config.yaml
encoder_arch: "densenet"
model: "contrastive image-text model"
dataset: "drawn branching plants"
train_examples: 72500
image_size: 64
crop_scale_min: 1
horizontal_flip: false
translate: 0.12
cutout: 0.4
tokenizer: "word"
vocab_size: 26
loss: "softmax"
embed_dim: 256
encoder_norm: "batchnorm"
encoder_activation: "relu6"
encoder_depths: [6, 12, 6]
encoder_kernel_size: 3
encoder_stem: "single"
encoder_growth_rate: 16
text_encoder_causal: true
text_encoder_width: 128
text_encoder_layers: 6
text_encoder_norm: "layernorm"
text_encoder_norm_position: "pre"
text_encoder_activation: "gelu"
text_encoder_mlp_ratio: 4
text_encoder_head_dim: 32
text_encoder_fused_qkv: true
text_encoder_bias: "none"
text_encoder_qk_norm: false
text_encoder_parallel_block: false
text_encoder_inner_norm: false
text_encoder_positions: "learned"
init: "orthogonal"
residual_init: "none"
optimizer: "soap"
beta2: 0.999
learning_rate: 0.0043
beta1: 0.95
shampoo_beta: 0.95
eps: 1e-08
precondition_frequency: 10
max_precond_dim: 1024
one_sided: false
adamw_lr_other_params: 0.0018
max_grad_norm: 3.0
cautious_weight_decay: true
ema_decay: 0.995
max_steps: 5700
batch_size: 128
epochs: 10.1
lr_schedule: "cosine"
final_lr_fraction: 0.1
warmup_steps: 110
weight_decay: 0.1
adamw_weight_decay_other_params: 0.01
Rows from block 20 of the image encoder, named by matrix and row number. Rows with one number belong to one channel. Each number is 128 + 32 x the weight over the matrix's rms, rounded and kept within 0 to 255. All counts start at 0. Numbers have three digits each.
# conv1: bottleneck pointwise conv (encoder.blocks.22.conv1.weight, 64x176x1x1), inputs 0-175
# conv2: growth 3x3 conv (encoder.blocks.22.conv2.weight, 16x64x3x3, transposed), outputs 0-15, a 3x3 kernel for each
conv1.0:061177169096091122172147134178058090163138156121098103169126128148121114101139116136143105119152133091134163161146126104105111151100078143118147091180105158122143132097085130067095199129145105127119155118132161177101130136095155155104245122080167064116076072076090141108127126138055140117089108085124183176124127098087177133090096114092242085127079139133094165098108079172096077122096093159184174117141110136119134132155132154109116044089107045117131146149092084104134098088169137040123073096189120174105079156133062094131104166
conv2.0:077171172075148118163142086133113136137051140130088192078128127116123199118119139126125114076157124096158100152138127098088070048108084119051130156122134158162121169175163105141092118079084134109086127135117132158146163138123199140154123135208185178083134099107094098091113118130091046137133092116143101162163121129161118107111092110082136111134099130129145126092118122152145172147125145109131113120152148148101141120086141120161170
conv1.1:192202109121141144151143209097153071150059130092181112137142144188142161098103103194069135180124123113111114177146144101115125135129126130075150150142074167163135106128129108152116148126183149028095130169118108097088124068124124135164119137157168109138082134114078164116129081127129207152066133177122150121109133172152153149130122139191155105121122124053123118138111126130123166113143165083134117129147172097124123146106059078112109092177098110190171109074120230088152108185098131128168093178185125080146056087078118222070134144
conv2.1:165060074186125078130093121122147062193132136149085088125073145164106123218133082140084159175096204198153195139132130162149140194157164135202135127142210145120214166130132134117139130122139182157197175124157183175123160116042136138198126103162138107118154102148120162113144090095108086101172116202136185179120104150091156138173163164195124164147085122128119167105145148148138113128141112102140125159091118186106162159205102101105153
conv1.2:094102069117085168128093106119080083149139124075112102123130149133110136116133092098099130137156160111185092175182108166141145112134135113149135114180098137202092127144132090094130105103139132089123170137119144157134113142087119113104104187109087174123186159152149140092137139142139138156116125070209129116124103135109168099114148118123187130104105104047136161200152107114113201085087168145128117098156212156048122172182205121172097122136143116057126032125153128093156136122154190134163139112118102153153113184079083082130149095
conv2.2:139163187152110164138129096142132160110109172132131174178117065109184131115124245141158098081165139077101171135138149111149183200114147141108128116110176116085089162113122139114120168104119125109148118095147136123116121160087164137200081130173144104221126098188043070143146112095137118144136134114179165141105127071183136100123116180121143176146164110148123184118139132182104146153129167129136111134123126098118164124106078135138078
conv1.3:148112117152146126108105178076127108145181109134156172136088092094103127116157160116099076183124111139125089167149118114112161125083106110098140123125115109126109169117135113129132129128107180098098143138156109094175101124097132139088133075184083101153105107137133158125136055119114181110160102060096173192120140123140132114109102109084105136072139118164132080149151091140090105084092140128125086110096157080195102155128142138093172129140128097052142111096120132158145195153136124072153185174082135220128112118158155133133130120
conv2.3:079099135112130137168126136121137087120150093111136105059128145068140054086173097160145087119170117125142164094113078099117128162123135168132081158127178120163177085118140080129109134161166133072206106138112140140128145117100108100126165107092149123094172101134146174189150128169106118135132138138144115109129149135130127150117126141137167110130149122098159111110162141046140157100100126133105138131089095094166122095063115241114192
conv1.4:125095059116108163122139106080140106112126136180106118115126120134125209100145120118129121134149091073108104141076134124167116131177152067126110117097186094117136104181185138118130127147145089149100135089135085134114144102145146109114120145126079176104123156120132079186092155098106146099163077143098170148158106171142129114132094163132079141109140180122103101188124181137153129134149129160115152146066095118093070105109077140164152142128142163029125130165161158126155127059104081175166068090172148143116091027126098129131126165
conv2.4:121164063124157115125103115139173167116120104157136151190112110184140089137126125118087102130166142129145119124171182116182129108139149161158078140161101158146140170079138139119153090147131099136136135089130100127113184115129117085127134119136128149202135128077091085132123150100087095132089105113135161140176182221182148152089189114173169228149191145107143134093167107133111108151123107232175217000148252146153159120153130074126063
conv1.5:114125147149165084167158144108111153090137135135111127089113118120166062173091136125105081110133084086117080177079111088083154147191183149146082144125149111116153192092152077125139124157151122124095088079159113105109144094221091123148094145085135121133131099111144122134125121119117114112139098112159088075150088118137119111099106169192130135093091128154116096143082092158098035129160119101078179089151122087154127117155080089128179165134143121109136103124087115184171140103092125112117089150114126135151079103190137135142161132
conv2.5:122106134141113151186173138155109092104132101093120105074107119136125066133138134095132113177134154144079169138115111088172129128139138200112037154116096111149139147123126112105125100161130116115192079174133083121115168117126081084115142111096115149102168098082151153148161154140139157102124135109111121119113129135107125122137152122228160075107111093095120125133095078118112097138105121110113086130143113175253115112086117179128150
conv1.6:076128159146146103179137129135104130104130103122097125174146109157101177120164086144132121153126084120149152151149124109127087125172162102133106099150110119130123077123099108144155182122151109113130145140145161129128096106152125132141126107095140073163138170112118150103154113154102096101159117114151146140189151101095129152120099060148134142067147180125126135127159116107158156123089178103120078109133083127107174156131135159153133125162164108175062114149110096111162190125162194162126140106167168098120116102138108209098125079
conv2.6:226155139095093123065148143171125104118130218176167202171079172229155129160068124221124142181173113160101084144131142119112146180111161123137105119127146127194126113120095131077120135148135178139083147115127130140101104140074126163128060105115098097159156167161120097043118113068085107102146144135121131054112157154141123148061098106101114138106117128145113162092108118117153108087094085133092135121176161096149209096126163088140223
conv1.7:169181142154143142149160153138140100123160138083144051112126160067132105100118176142117142164115117142145155160102109117179153108100151101144114156156135158108117129117137103087165167127062104065124129132118127168135141134180163106167130098150135136122128181107095114131161091144121118094105103137110167132135085150103116129148122125106118089137107139069105089168128076087110074097100133117208127111148145130140136106111123084099136118067205162148110070162177129089102063116113149175098115157168115171082155153156119175097139059
conv2.7:107109146125138100144135140107133139131145124120133126142110140126159151134128141101107121116144146187122170195136143180118169167119078137132058122134099123180128078157131090139097103100135128135116136107109117154107106136086128120174081120112147113162133115159095110083089146109139108133160109117138164137175145146167142135187101124169146134109118113122102109069117101109173111175128129099077085102116128107112120127123144192100191
conv1.8:151183104131061131080131202242115086176110094120075058098127173168108099127168118133113154082129135116140104114149127101112155114091164154134155163016132137108169168094156138093095104149064106109135115171096162142117123127167203130136118073138135138121111190130089127123161102126123129116097088144078143121085132133173150140134125113157216150099127122140104114128120186079134211140080108159121128151055135150086067123134150102146118104055114120101199121168132158066173138157103168092114133093097106140097122168115171118058093147
conv2.8:115082120143108170159126101135124117093110173121166177113144121137061140158143190100131110132110121172132136110106188092093181144090159167105067142155130134137126138177106121151130108098099115136118129148092164100122137097026134131114149138143121105068138112159160168191125172141172164160089099119078122132082094138169158133144117136129124165126104113116106205104100156184159098185181175107092137106099104088098139130139145115118120
conv1.9:125155127111113168116140116149138120195150134146170109080117142183099117141158111133124174102110117168148119146122172126062112101164098105097107155162135119118176096107150150104184111111120154148135138137116102201124097128129137143145172114133159162174161145124099129218156154100105127087109116130138143063119138219126113106097151106115140104087097140118121167141133141171053097152137119119184154116128139104154120153116127099150136081056131168128071214107118094083078129115204100115103145190157082186144079064111133068109091133
conv2.9:137142154088151116182109087118113145131135126113132110105139163124147111070195157122089098134137117157153153127171186135133211114147143157103116124111158140105153146135111187168207199129098136109115111126149141136091162109154073114079118104083089134126124140182108108112128113136119174145187148120181120134078126190128122157108097131130112101120116141108145164121097146073087095106150125151149137120138130138159153109113120158096154
conv1.10:085072143126185116128143125107127127110090105110136104127112153072072158119122134166133132082150177119191144092152092108118136175131175115120102145174115057130143087179156090148125176186169098133152185101164102043097134106128189146198137127151191085124105104126114128098123118121122112192133160134128132171096118099155150134169097188105179139157128067171103172177105196164089125101134161156090119138103087058112122144098113118119141187126011152158136123248244141185067150132068139054159076148165080055101112096153145128143165168
conv2.10:096144232176111134141091089164185130122140136131132120059097131094092150191149108164078152135130130149145098170136070210125113104151189105108161132122099113144093115124115135139139123226250135089126124151139067119101186107072101151085080103153126143069160067103203149098105110151127115139109158168106106102170117112108128121139153130154185149117160151186159179076101112120139097145161162164124145087140136101130079126129149112055102
conv1.11:091131125141130114108143122157123120127127137161105101154118145127105104191138090124116081161096134153023125211125137118148111114159149152160161163111112121142133109103183118208152141115127098143152138124107126159122118121095121130144091160083147201126134151116169128144153130146167129130169161129107109112201186132185102148121129126101125152081127173104060116110126131102132178146088138131109109177152103070151138170130130131173138071134135057110092174128116054138155111145110150151197082129111093032114171101120093134171174089
conv2.11:157127146117127112124121141133156165118101157155153169142169149121057146153102174100127188100166140085140152152133093113140134117098103183124120161175127116152051094117099115111091183115129147134130148120159169125113116160172074126148117121120125139225114121137126138112092126133096135126149135130148073144113104119151193124088114181107094137122142156114114130097139142079093139090138141126129135155125117159190194091147133068178078
conv1.12:132145103171126116087116111138168133134088100169095150120206130096101169157138158131179155155125173164167133147164175136081120092135123203135156146156072066078116102085160132151175104153127128031114113149126180255116132145135099130085102134172119173123135163070162154139119114174115140144094135062099142144119098107132093141142151125156078116065156048112104190095056083137141132198133110104129119134144104099170056146127153139141098106143123107163067050143160116135108122107121133141154202083204086107082142211112119105139111093
conv2.12:164107143142108098126114141162138182173110169105134122228164119165108112116136112100116146077187073113075139113075165081084085132141141157114091151160092138131143119152120146170161119145118111150106110139130133125126147107211104142134138104120075186252121149169125131166095135089135158160100053132135125174066024076099095111092169139193131101107138099081118145144147097136118113099098123026073000097102026164170184166112127107188126
conv1.13:119134098086093098088099098079175122161101089136177160105190205132132170141139153119131158138148172140130154171138146126076082140125151128141139120115120105096155093118208115142140081200140110126122121152122155137095183093228147099193139096086103192156156105161045164117145119115122127130135124153087113145108074160058106089156107141141156137162103070123172084076086111122036128154114086150141072084152142126134095121146149128128120128109102155106165078140138159189160211088119122106107229140095115073170054088135103233140107116
conv2.13:162159094117082126140139076140117159116151117070110110163087176137127064164138101162163140150072068180115094127104104145160130122134144206122109079110135105138133127156119145139159197148188185117082142107145137099123065103108000137135090122125125147109050087126170146074131135159146161178177108174143102141092123086126120154142110143120116154148159150115134129114118096095122107186077080156125138178148125133148152141115091146135138
conv1.14:145168164170066117136085122155055150164105098101127124115093097149120141146179130137107212157150104117199099125143121118159091187147154082142139094142067176103118135114135109127129150168158185139094111134126141147151139111098126125082127144163089195148121126085123142117110120100096135083115095155110136077099109139121137170096160176098119156127150121156165143111090109130144111141110157140119094124116090118158122136093089183139126132155131126144054165107113138111022220102178135108192164166094159097116129161117196098082157121
conv2.14:201150186123179137132172129084130088050148105116099065132149086079113144063139203078130111112095118086198130158128129152085207189123170129170157114147133140173204116135141118107118143159134076092039138150117138095164126212133084105128114129113083111094000201141096147157151083126140139165160156147158024128062078107111109136130100136124146122183175150078121222092127134125123079123156083159150113159153108113112095114134129142108115
conv1.15:156109134106146119116198167136155130160118125211187143201138113136136138153134129112116096170096152083168137118187100139123161097136118143111129149150149125096145111102101132119096114164120145101148145157132125135141112093094144067156109158189120073130124094109133071175115090132099142130104120127087136168194112108145149107109127105086137091109153134075158165152085145113123155120129156104187170072201144149095082117137135143188148146159143145172131078140154097165074096175153029087160242118131127090184174086138085206134102149
conv2.15:165116107042144083112129204141167150112184103094124081126153150149133085033139138177106140161161164145127140102095076090079118117129135142139134123071113186105129092115084061136116124156131154118144155106120176108120143146080106125098122149101119141153149152108112123154110132157073137140085168186091151167119120126090142084108141160133095128075152110145133149165126128130105135137127087075139103140148088164147112142119116169154152
conv1.56:156142133107124108169110079156119127137143168130118167165157085149129142060156139098112092117078149117099169141158140104147066135095147077130096107161082134107132097108137152198081141114110127156161100144086138135145125117128132114114140108077091145127187126155186157120162096161086148115107107046132141132129147081131111178121123111150138077121168082142105118127171087124161110095110118133100103186122159159158170117108156112086149113154075116101107112127108126177134100109091064103145123129075039157058130090138146139088175109
conv2.56:106136098103124088101084143136098080166178139112169113217086144194136079117179107149138144120155098107112108127081130137127077152136115120152175106175131086133195154104112158095082128089130113141104097147099082109146110125175166186154127137134163114105120157056008131119160128162167111173155118159115138125111101055126116180120156133169170114139180101104140157053182137095134200109132140103123120189116131129183163104142121136122221
conv1.57:111103136174133133119095138137116158153170075184112155031146121095147151161119109134094097130141021134197171086088127132136135132096138124120162197205075123080093159106182148145206113135124134084130097136150115158113129140128164136153111155117138129163077123159169089124126130106175099158099097118167083076128127180128086143105129153087171172129169118223133160129086101103135082104141169155110106114116142119095154129099090090120114101137072113173071105182121154149138135113204201166164105114171108154099153048154105058137169104
conv2.57:112133159122095141051136142056091111128085105079113116157086127099131120118096142141096096101079117135094173200208141077156160118120097066138066085119117076137135151134157121120108155116154102094162118148095105166131157119159104119106128122085132035117210106187159160112083120097134129114190136182195179170103111108088070113137107132134138103134135149098175083110145127086112088150129126128118119151169179090135048141146144092088118